{"image_size": 32, "loss": "softmax", "text_encoder_norm_position": "pre", "text_encoder_mlp_ratio": 3, "text_encoder_parallel_block": false, "text_encoder_inner_norm": true, "text_encoder_positions": "rope", "eps": 1e-08, "max_precond_dim": 512, "steps": 6500, "epochs": 4.3, "adamw_weight_decay_other_params": 0.05}
Rows from block 6 of the text encoder of a small contrastive image-text model, named by matrix and row number. Rows with one number belong to one neuron. Each number is 500 + 50 x the weight over its row's rms, rounded and kept within 0 to 999. All counts start at 0. Numbers have three digits each.
Before each neuron's rows are labels from the 100 texts, of 14976, where the neuron reaches its highest value: "fires on" is the input token at the peak. Only what is clearly more common there than usual is listed. The data: simulated stained blood smears.
# fc1: MLP up (text_encoder.blocks.6.mlp.fc1.weight, 768x256), inputs 215-255
# fc2: MLP down (text_encoder.blocks.6.mlp.fc2.weight, 256x768, transposed), outputs 215-255

fires on: "grains"
fc1.248:501491476509450506549457479493475361494449504468431602460541437469520522533491439516509478532483511442596530536536533527472
fc2.248:407530473528489475537409441449540487546427376444483453534452469521648546507498505495565411504406534467512497515571501467497

fires on: "a"
fc1.660:541447429407583440479525513578531542489499532581553474494578550485480483487478398555553505567494470512438470500461432541510
fc2.660:561468508478550376441528593457448457503637491504518542504465436465507526506561571491489455466553428497504509582506555561385

fires on: "orange"
fc1.663:531465545398482491512504488578482523445466542488500529526554425387444519583513507573450495471496500384483483502506528493498
fc2.663:477503551507567617517486437479556637474517540435501463624553534479544591434505384572588507405500555539507444553522397402518

fires on: "teardrops"
fc1.624:474423454491541409576579571530518457443555618454506535474510481502489568496433458551515471525501476472464484534467651476486
fc2.624:451488575477540578489547409501549565478495563513466415561591468505486586517487452490518489356478559535468510582511428462547

fires on: "crescents"
fc1.157:587555485551471455531506531487529562440525543501495617511435420519540467473463490518438506424433530480473444531482418409568
fc2.157:488465471495510491545503608511459497548579549530502413466467480553436472467488472469524407632578506445530523411522453424483

fires on: "cell"
fc1.618:520441533494458509565440511495542392464544523561472481508456468562487500525546513573570473511485555458503554477472472493510
fc2.618:511556442481518452478509549556475534581522490500487491581432540565463494455448500427548434607539455468474497537481447534537

fires on: "teardrops"
fc1.511:437426447464435517590551496518550432476518523463498440583563500502496567467464482562594522550434438416497552451480538524448
fc2.511:502547599463522574445482400501547565467478568485515488497560556487505576496520496435476494372459565634491487664531483442572

fires on: "orange"
fc1.34:521494441484566510539629523547476573496399476452485559450506507440418475496491488507532534411466376507430499594480415579624
fc2.34:582485466507577430467540570442416572472468500443455525574517524497507424474549585577460475448586470417448529628554480508460

fires on: ","
fc1.617:475500567572474481501541529490476519494568560454518451493563494492488531444587494515468513404557442458558472502519450421480
fc2.617:478494560431466435506465558460487465504570614478521508436465374518540471561579563535409453549531489556560518548587528526498

fires on: ","
fc1.50:451477464539502434513513589502469409572530466561521458611471398497507481519468517543513453529470515437500507485445654516469
fc2.50:405409534558546542513534501527547511503487487501447426618540411504495572507492482582500431431521573422506507535485491471467

fires on: "grains"
fc1.127:456566486535509549476467467497505474458543523492570569545573459528503610383479388519448506498474471474546487500562521455379
fc2.127:564505630525524421407522481468491537465501557527520505452534432484473440565502527458411588417415489618482458603529439521468

fires on: "crescents"
fc1.258:473467455453529537494513518586475475486593535528546433535566575449554463516462462459448448519576536451462545352460528530568
fc2.258:440503525543410487466461445538550496540485553626504463417546432478460514500490536427461418550437480442523588520552442534485

fires on: "kidney"
fc1.70:453415500526539505508469611517532477556547558520471471556509434500474480536475486571507462467505550381528509518487585485460
fc2.70:417475517502497603495492395489552528483445543557475491588574448483507620508479489466457484387471563549524518586510475478524

fires on: "nucleus"; "kidney"
fc1.8:516405459543509555549468406507479499520486484484451470501418478531489439544452497537617529634482511478447495483451450519461
fc2.8:531566501517473470495465439497490535557441523564517541478461487573526513474484510416478450526446573564499547637547508482520

fires on: "crescents"
fc1.497:485523459428569508536464595458399501507497544443562469541488498506524415517499432495507506476616524529548545413487552578532
fc2.497:548505522563428498460521437499507499503451513558549534415517507447503476508502468515424561486456495504462499567556514506392

fires on: "teardrops"
fc1.26:431465474456458517556530503484536460485518527417427428496556507471484543486463484519555474555476491467484540453514586452471
fc2.26:512535603459547563432486393511526560461515573500525490500573523460490561496487488459489494353470516629501469669525459461549

fires on: "only"
fc1.126:543523517387650539517531577608543534505524512498619442529591422530446543510496485499531472427483445475555555503394432619537
fc2.126:535420523546513375412546569494431400454622451535550452458530470498427480457542559512513512425577432492536456523493529491378

fires on: "<end>"
fc1.403:575486549424534472478618473488515483516363556407579496461608535368511540582442548553521468514446463521449448589481555544559
fc2.403:477416521434548483479504461442577550402550469536445480467533439543540510536554499559574546458551526446462483462508471533538

fires on: "lobes"; "only"; "nucleus"
fc1.765:435431402411507477512568535505551448488447502491521429530575510571509547500513524468445421464524551407487469473495506512565
fc2.765:445535535460459679486468374522581554514499552513474455561573500491496654523491428489505499372496508526506526580489457529517

fires on: "only"
fc1.18:499550552448544526401513508509562608511568534600601533518570477482422533555477556360518451486526502554556492486479540535519
fc2.18:506438438569502419526531587539428397497568406529537523529468479493506491455517507549530544564572399458543465448493498532332

fires on: "only"
fc1.413:489542529377516530496448531557565511468545487636617481461515428502436583515519519472494497368540511561597512545413478606479
fc2.413:527478394514506457511475612507441444463592417502549501556485508464509508461513483567524544523580450508556430454486452494414

fires on: "kidney"
fc1.302:549617533568560449454475510477568515505550491469474527515478517434530514547641556444493545470449428518519576518524486507418
fc2.302:498451507457515429533499495549502520459548482507435463532476450585527461532525487505558480545575448500471415462462468554519

fires on: "kidney"
fc1.86:542436554612498475545536575481530489518457461468557521462574479429495565482478450496505493540502554450561455475471489465428
fc2.86:536543542524466456424524441465516472477507607551520512431529398544407453521518566416355489428432545559547537536514538524502

fires on: "kidney"
fc1.275:445386524565553464497493563490497597478476532457546454477461539443423473469499413511558442544507533485386485493480558476397
fc2.275:494586556458503510463465395515512538483556521562471510482511431613528487488476500414515512518483524520488499558529420546536

fires on: "<end>"
fc1.310:424464483438575523519459483537466504509508507479554458512582598496455548425387445489509474512533478484547483419483463499482
fc2.310:544545564515453375419479505512497439468562529555506530437499419468457512522581582481326480441495467519548576605572524533450

fires on: "grains"
fc1.262:412422438445503554545564464520545441479514499426439458524540486503503554476448504539522551525436454395444520514496535497494
fc2.262:491545577476538585438476410476567563459476537473505468504559562476509599479512469458503483340472551613519515667525485433571

fires on: "only"
fc1.724:431506504516465549438568474470447499523536593424581467459475509489516535518476431517499476475479608452430447436518495426494
fc2.724:531537576492540440451408532453481457527624477541486549499461381490444381535484623456428574538488448470521454539507499576442

fires on: "a"
fc1.556:490522498572525496444514419421480524567476481540525448468417435528440481569516552451506506487491508558489402562490501498560
fc2.556:490560418554471491572477545492491457557460412470507568515407509557573465464460480542577561663498557467470497446509473504492

fires on: ","
fc1.132:467465467546493440499516590509463431586544477555525468617499400509495472516472505578496452505493544411504502495461638518469
fc2.132:409418535545531532500532496521545516509488506518459452641554408508488576500503478564476433422519562442513506545494482471464

fires on: "orange"
fc1.348:522514478498573502526603519541452553486438488457479552431504524437442503502492505491534515385486383514466511591512406570594
fc2.348:587487453537561428510547585426401575475431524439443534545516525472512402457545588602449491458573487423444548608581486501437

fires on: "kidney"
fc1.430:481443467527506413504549632534488444556579520535523472543498382501465515530417521502514453556478509475469532491422662537500
fc2.430:414429549547545540510557470527535529482465510499450429617560431492472579511486470559493457406519561450496495540488487488486

fires on: "crescents"
fc1.148:419512550474551485497514519475477571500612506526450423547484520535444433479543516501493483539503466468566518427449513413590
fc2.148:434416446539465528557495547503549443500504372377517446518480554513519546457518489581609547559506527456504535412527483529489

fires on: "nucleus"; "shaped"; "lobes"
fc1.457:471437503522483444535521565502551417480531518519487540464493453499454486588492549550481448477450496489580480593452552487428
fc2.457:387453493499516630555531444518545542455481516460486384576561548505516575498501398513570490434488583530450463460512450454545

fires on: "orange"
fc1.469:535484449459531456482627525549513577478429499442491557453525496416419462513481498522474516441467373522425506570489430582614
fc2.469:571483436491568424469557581459429538475505474437453518598511513502499457495533561580503473473592468402462513608543507528454

fires on: "teardrops"
fc1.732:446408471490542501570515488558541475440509564453493458562580551486445517519430443532595508589487455442457477493524561495491
fc2.732:501537610468519549452476387491539585472490590519511497474546495478518576502519476446480480383456546620498516687557457462537

fires on: "crescents"
fc1.440:477513522499481468445488552521521511555580479483493438482445454505441477590600543481523525550539474534589486392495565451619
fc2.440:478420427555464477564498555539463478542489409455480476530438582523542450427468461605607477627572496424481478400517422460465

fires on: "and"; "only"
fc1.168:471525501505467534459515531546574455491490581486474480477452452404492535475555554502509556512464516474514549569580570492493
fc2.168:417516476452525604494468395482549559514462500528479489543596535518517636511501450477592473379492531543506571561455460452578

fires on: "lobes"; "grains"
fc1.205:481427462494501436488516537508546508395451550560574448520520570400372519501492480477541423494593570412547514428447516533370
fc2.205:446538573436492649474478343508531539507478574501517505538543473502557537528505457430531519423429546590515537531475486475532

fires on: "cells"
fc1.104:548499565578517503488526521441519583485463590533561601464495403538446474444541561464522498473464545515467408524544438392501
fc2.104:477494520469545472541493627479522473560597535496461477471490425528477455480467473494520480627569514400546459343506481509534

fires on: "<end>"
fc1.162:540548492494595483405454525485528558559513528537533542548511478563491494527570499410513442505472425493547491519477525541531
fc2.162:506456465541532453501544613509473443536565416483546493472464488539490518468471468594602535525530410414507402400453455498394

fires on: "cells"
fc1.142:581437483502513445454533475463463552493528494495520448476420507541506537512496442521584513583458545496441563516435465484449
fc2.142:539521517502510447462480471517499476540479505500483517527480464559491452474473510431455389585484631524494521554520539483555

fires on: "round"
fc1.88:547484550406562472437562577510463534524571536587509424430573566456424513562537570528489458498513496491560523519439597417538
fc2.88:403458453532472577589524495512507461521451414462544519583505552473599551461515405597620525543505454478479493441502441524443

fires on: "<end>"
fc1.418:468527577489496505523471508493570468553546560562503550528584455453510513508491518474506580472459460555487417439560451448462
fc2.418:491510566507492410475477515488495451477613585483573447470466455517453500453532592433391421519530542556513493521557484484484

fires on: "lobes"; "nucleus"
fc1.448:511446453439489513540582575509510486538554522461498455562540519476497490505477510583531478501469525419485536520509658495526
fc2.448:434499563476541566478513380488561559476500543550464474581587458520484624506507455472520483354507542542533526607504467486547

fires on: ","
fc1.441:454475484557494467499495581494473456589516435561522453636488388505542478506487496565508436513494532420512528484461615502471
fc2.441:401398518575525536514526504515555498514495483519435436605533396501508582493505472599512444454515558428533503488485493479446

fires on: "<end>"
fc1.351:435485513466465516547514475530507441442507431399468455526518477446496480505497542480546470557526512507525511443437490551450
fc2.351:504529550534475492429516407515499534525426552585514530454522551520490488494486543397455453462431578611492535606498536436535

fires on: "<end>"
fc1.271:452470576528522504543457538563539483513539565476491435568560490438505575459538503446499496484548572488581513445503512528490
fc2.271:531503550534450472424532404516482515497439606587543522433545499528442455523485548389411462440469547592455501569528505455493

fires on: "teardrops"
fc1.552:450422481497504498549531497530550453509439524428453493533541481503513532510416449565571458589444439409478502512539573484453
fc2.552:471520559469536579484454391458539574439506548462506480529553510472521613479513467467514489346477571591497512651532436468570

fires on: "grains"; "lobes"
fc1.377:507376424521502541536563434525510452468426386491464451506497491517471556470436455552597486587467548398453546449463470491458
fc2.377:519608582453514513452472442487518529529549561456504493562492499528511519501477505406446481476483558590508490628521525519583

fires on: "cell"
fc1.559:494558491401591550474446507547531566500557587534583520452568439500414580561473410416516520483518414504557474541466436595507
fc2.559:540476573522521378403513580472474395445662500535566489447521443498422526490570575479417575417543448543572460545528509497375

fires on: "only"
fc1.194:456558489391553619563455453647559573451478486502577422470519472519395607508474479481598535517501454539544510558442433645494
fc2.194:544456521532538438427503595450466470416621438517572472466510452471447527514555531524471571439542516535563460488503493501354

fires on: "lobes"
fc1.336:478500501486454447492494523468491378529523595510468496405515491411529504536462502468481451588440521475539552470423638480512
fc2.336:547545455498561524476464530629449490454523508514540491573543489408516452477464502544537471389513462601478417565518408515463

fires on: "orange"
fc1.106:546487553423463487454527559482433482549404552475559482462567569398510510552463496483547488508451509527546510524431522553624
fc2.106:544434503482516406467536466474483526477440489560415487470522527515547394492537566584501480486591511484394478482512455484544

fires on: "a"
fc1.265:576515621509489461493491490461458527513475596526449529454402406575486405558486536448534515534472531523500472529465498437592
fc2.265:518503417537471504549491541564461511568488453518472522504401513556508426419443441522583466700542502404477492420504440462487

fires on: "and"
fc1.257:532513504375555459446512491518455459518423607514561562483527558329469504567471530545472476426438440506510516532488478500574
fc2.257:520465443451523485587502523452505523454434453498408538543520513510603426457513523613524493486609487449399474504508421496558

fires on: "spiky"
fc1.442:481570456431575489489475545506511547477508510556574588473421522458534523457443469470390539433562475479496477548523555532459
fc2.442:513481476466568481529533526475501548523543486493472487520524441555490440489531470542594575547521503465478421389451417446492

fires on: "and"
fc1.550:497525519433505461484499476490506467485558546441489496491544500403541418512519520483376489611436478486477423453546487422576
fc2.550:399444470520461503538484510532539544539541491428467377496508501484435525483526551483534420537501553415531552421567525490531

fires on: "only"
fc1.103:554468494468547434415523489522548600514502523515536450459466457487507510520459472466508525442509476502420485550378426530622
fc2.103:546475430475539428478561629509467430489572444476508498550508516511466512448491534552565449480578442423504484497484487521481

fires on: "kidney"
fc1.294:453448446528500452478518568536474453533511494515483450577546383473494497527467502563489455531488563428542512509466643513514
fc2.294:416436549533539592490502425498534550494486521504488457627559437492513630498509452565487475396501580512523475562503442497497

fires on: "kidney"
fc1.55:512466493456469417496525590525495395498563549558544510524536431479478499557465547563437455479478521419507488503471602462452
fc2.55:406445503505531566545516441534536548478512526499502413647593488485498599484496409532562454404539545492499462491496445482496

fires on: "lobes"; "nucleus"
fc1.115:494417497492525441550549553557518408486521521534552546489539460469481481539428466558508471544474520440505519523461652492443
fc2.115:412451553520549586507540434514551542464494546495462415610566452498492591515476443505530444404506566478487509545495456468534

fires on: "<end>"
fc1.619:591540524525510426385482510486511572513504589569522572405466470473551520551563495389414403442458450529507492544504528466448
fc2.619:517462470487545498544513626546488501551545416523487473476506467496494483448499425573661511535532485425498455397450462452425

fires on: "a"
fc1.267:546494490490550525557484650580469457472466527465494536484460451398515502480554451584456493454527505521580528474463553476479
fc2.267:491475408479552460460480488489510518499510474511487485468465458464465473516512524436467467487447567480535506458440475424515

fires on: "orange"
fc1.699:477423522491460527547483574450466457501455484499461418486607493495537499502510496418479490488533536469591540541490567450539
fc2.699:513456512513501519441483416489464551488458565587515474467505488523445491492497532418434506439475527549478493573482529445490

fires on: "crescents"
fc1.397:504475521463520484451517572529478571548535493486431449578497480531410431510535510511521435537512473483561479431399575389586
fc2.397:424422480512459559567492517484537434492491402424562453480494588487555550468473456576628550538513495478485529442520432537448

fires on: "only"
fc1.209:478565473353568561498475453624564558430507474547595474453518472514424600511489462473554532447486432567584505550458457631452
fc2.209:531452533498521445420480570445475447403621454522579470452527466447450549530559502516483557417557499562593468478504505495400

fires on: "and"; "only"
fc1.283:546499601491503505461500506550494496503487566490470526466430457505465390531460503546570502551547531530508470463457461469581
fc2.283:536536445558473437509504493548466562566487521554480540457413481556451427430447492438491411659507529436472515470565434443484

fires on: "teardrops"
fc1.554:450412465454518541539528506534551459439450487427438455538566539442477525470430440564569515549480497432445506490491560468486
fc2.554:538548589496556550487478423495530594448552600444535505547568517439487559489496474489469514355481521605510444673557439482531

fires on: "crescents"
fc1.345:546439509568467459489446483459462513479552554531471433478450534614510459520509548560496460566541533420453544472498441470509
fc2.345:470642490430450543502458460557573503605470441497495507520453564514550586454549497446473411561485473463536621536475483583544

fires on: "cells"
fc1.253:560491532549479452459461517504422474553451609517463491449435485467495426490489455464563461613443580528457528513427525455526
fc2.253:533575403554486433500451516561462483522447488613478599455460423529520441467464518467456432550476544519488555550536478517482

fires on: ","
fc1.62:464455429533524439524562584528483450586526498549502451566509401504481502537461534531489432548465537447489515509426644509499
fc2.62:420427557541533557505537467512566508480475488506454420600555448499495589510493472565490458404516567452509503532481484481486

fires on: "grains"
fc1.153:492520510387529503450493472497419467513439504423491457473545577420506508550478465527569459492426399489471500560529527485691
fc2.153:555470457568505470514507510457508489446421463524408532482495526466527487491513535665490496500529447409431558523557497506419

fires on: "orange"
fc1.494:513426485461481493499533478536511502457422447496427478521545486465501543508476508565529442514440467381474503562504555503445
fc2.494:445560569438563640493485413464585575476555546416503475603568509460558649481512437489536482338508546551559473585498461509580

fires on: "cells"
fc1.599:523549559593447445398555540435560496452447508501459515466468462492507574495542547418477487459412489562522464511477418505483
fc2.599:517518550452524449517502502573508476474576443495462458489492420612482441534534495515548465577553465417493512440493545582482

fires on: "orange"
fc1.590:523460404483562560531460484567555487559380418481555540524422483535523505462523477592582483487518455551425471525553425545373
fc2.590:494574512452515524477469489462476524473497552550526537483486427521539485509494534379454520471445615580490567564567505531529

fires on: "crescents"
fc1.580:489530469463474494427434446481497543534517566450506454528501478453486424542482512435460477537458477473501512433579499477553
fc2.580:465590503478425551442460469520505525506477590504468550474469498412513481459455548489413454551441437453439546531599473517504

fires on: "and"; "only"
fc1.628:462538528475477493409511491561466572455548601530571470535562519591598511507560444433451422512507546429459500486469429486593
fc2.628:542532549553445404404531485512526453507568538643542536368537387488435508482482567456422470453479447487516587536533524552376

fires on: "cells"
fc1.224:494515498490541485455456525415491612505538522572490519523460446544449431563590537413485445440580533547523536558447540510562
fc2.224:539478438547509531537523605549449462545515409489520513513467520508505428431478458569575506623530511397492475416477480476416

fires on: "orange"
fc1.274:594499511579461458581551474422510577546456464438426589379469603563509494490553530498476552473496494532455544493553501484604
fc2.274:486456462489500485564491593422541547525462397404456450655476491532480513543600542587549535491548538416550576475471547564503

fires on: ","
fc1.584:562432504577518537445516476539542594537463457469449503410504472421504524457537559553565543558503570471487453550537496526446
fc2.584:510583513491477469502501406514488502486524571554517537472468449624480489491490551403423475520488565544511524544535533537532

fires on: "spiky"
fc1.652:590608560523543437410480564529557493540507489547511556427503431489502505550580526427414508470494459540569530557463579505504
fc2.652:418434468476530477540557572527510502519555444477461433512497463585497511510495467518648459555576446456498469354431465488542

fires on: "only"
fc1.671:493610528388611552483468512615528529489568541572619502452522485436396568501522507462527531492517447534599508602458509590490
fc2.671:534431488530551413436507602472454441433629433522561459479513482475465534501554524521500531448565460540578425466509508476370

fires on: "nucleus"
fc1.512:528445438547478501543480424519493415511469435513474434516405482528503525511461484492586497584437473403469518474434536492441
fc2.512:533550527532462507454479425484496553566464528559508534457487518530500502494498521400484445498448621595502550615495521477555

fires on: "grains"
fc1.220:505580568444521470481489468391527453516455439512456522436528535525539443559497564474478568434498375481479493554448502543620
fc2.220:427498453468465543543471489483609511481470388438434447547529541522548586535554488612639446451528526403520595490432579542560

fires on: "grains"
fc1.400:460433421510423473523522453529484457519427512460500506454532542441507509504415480567533524508446459437418506460523426525541
fc2.400:552589478437501484487476486474489505492475466472459527609517597503554488480482523522484482450537456557443502644546453520523

fires on: "and"; "only"
fc1.493:566562437422587468424506561597564589503516448515541513508500482457417451539469471464548495457511472519534501509377451572566
fc2.493:522429469557535420473539602540428445484575425524552472546493468462438541476516520570562462485559413397528495507488515537358

fires on: ","
fc1.622:443456478513505450507556582531457425577535529563523460597503400509494460538459492533492445532498509443466507499423641515513
fc2.622:406416541538543544511520483520559524493508515508443422626559410498491596499503468554505432423515554436526505523492475468485

fires on: "cell"
fc1.129:423517540500471517572540475471487565483570504490486416599563561502464464523515536532443511508524506447529497442479545454539
fc2.129:469489509541473563543524472501569480482448408435521516532517562448529563482534457610526572502484477460527546556527462559478

fires on: ","
fc1.380:491452471552499483459491626497500421566549444548489461615491389522511493520491534554495440499492534418520535475471593504439
fc2.380:386411502545520596538508477514547476506467470515468468624535427508522613486479464577514458446513571437551494478463513482467

fires on: ","
fc1.545:460448477529505444481516621530479445560552492555509449619491373498511464531460517567490420527478534414505511480432643507473
fc2.545:419417541548537543496531478513547523491487529511458438619560420511481592509498484532468437413522577448521501551489475471489

fires on: "cells"
fc1.615:544478566544509499460514486476400478558498593510499515384459492491512414481453473441540450580495589501440529517418515444512
fc2.615:550577440504515441470489524586450454494478491613459594489448430513480408453450504510450437552510516469487517519526438541504

fires on: "<end>"
fc1.731:343501482385488539449593466514504443433501505507601421529542550508475554525398454569489442510500443592551509470455518553475
fc2.731:534565566487437436464455433463541472453497523546509546473523460533492511541522519437363560458475531592544531582565492548461

fires on: "crescents"
fc1.672:532564506477571408421547559565564449511549470592496507457513481536572463515525448496488427592526468474550479456468511510569
fc2.672:460488512470469515469505540480489458591572567526585516440442514459503431467458552495526489586502420499496492528500461506510

fires on: "a"
fc1.81:498548518439506441443512488550485470517448601484527467347521606382500479581476507502507526507448494548429497467518493511583
fc2.81:564449480491493376504477513474471458465456409542408595486452485542561418480539543643477525499605483429442522513497492486439

fires on: "cell"
fc1.143:457483474536493477491489568469480456582515440563518458642497406501545473497489509567509453504484543427505515477458616505458
fc2.143:401403527562525536519521503519546502507500483512446438615538405497507584496511467593511437453520558431530499503479495476451

fires on: "grains"
fc1.610:422457513506462505516527385483532486409446358461428475555496461486486537483488508559522482522429392513476466509538534546415
fc2.610:478546541504528568565466475482495487501535508426493510526433509517601522523494478503513569523474558564524448564566443514527

fires on: "nucleus"
fc1.664:525488573521496477541524463414470504532490536588453553490430455568418461529566523457478528479517478542563450514492519386496
fc2.664:519478416566493499563517577512463474571471394477495538508403506550524452453463445565583538675530523414478469425486463486462

fires on: "teardrops"
fc1.366:399524461409517540498595480491508478446513519461555531538565524488507572480377383530510480582420453525507494472511616497477
fc2.366:556524624471530431436425443428551550468572509504456495511508431486546567605539493464463591428456476591508460602539448476484

fires on: "only"
fc1.714:541500435461568520475577592603491493479491505563555516445566475412450492457445469564562487455511466462436503535460462546475
fc2.714:534463557483540404385500541468426509465527491493538512533520503457498492481540585497440483392583488524491503653547520506452

fires on: "grains"
fc1.423:471454455439541516516563430537587461473514497463455492475555464485468542512401494544567514525408474397502486497500566478490
fc2.423:461511542497546619525475407464554567461508525400512509587565565437560619458504432568538518360496543579512468613526450445556

fires on: "a"
fc1.68:576503450417580375434414538514541558499478465523473528505537518513526505555512530535464504542468346542569514548509484454458
fc2.68:431427479438515578595502553470562523533527484431465466472525472459530527502508451501647472522508564481487515414462473472560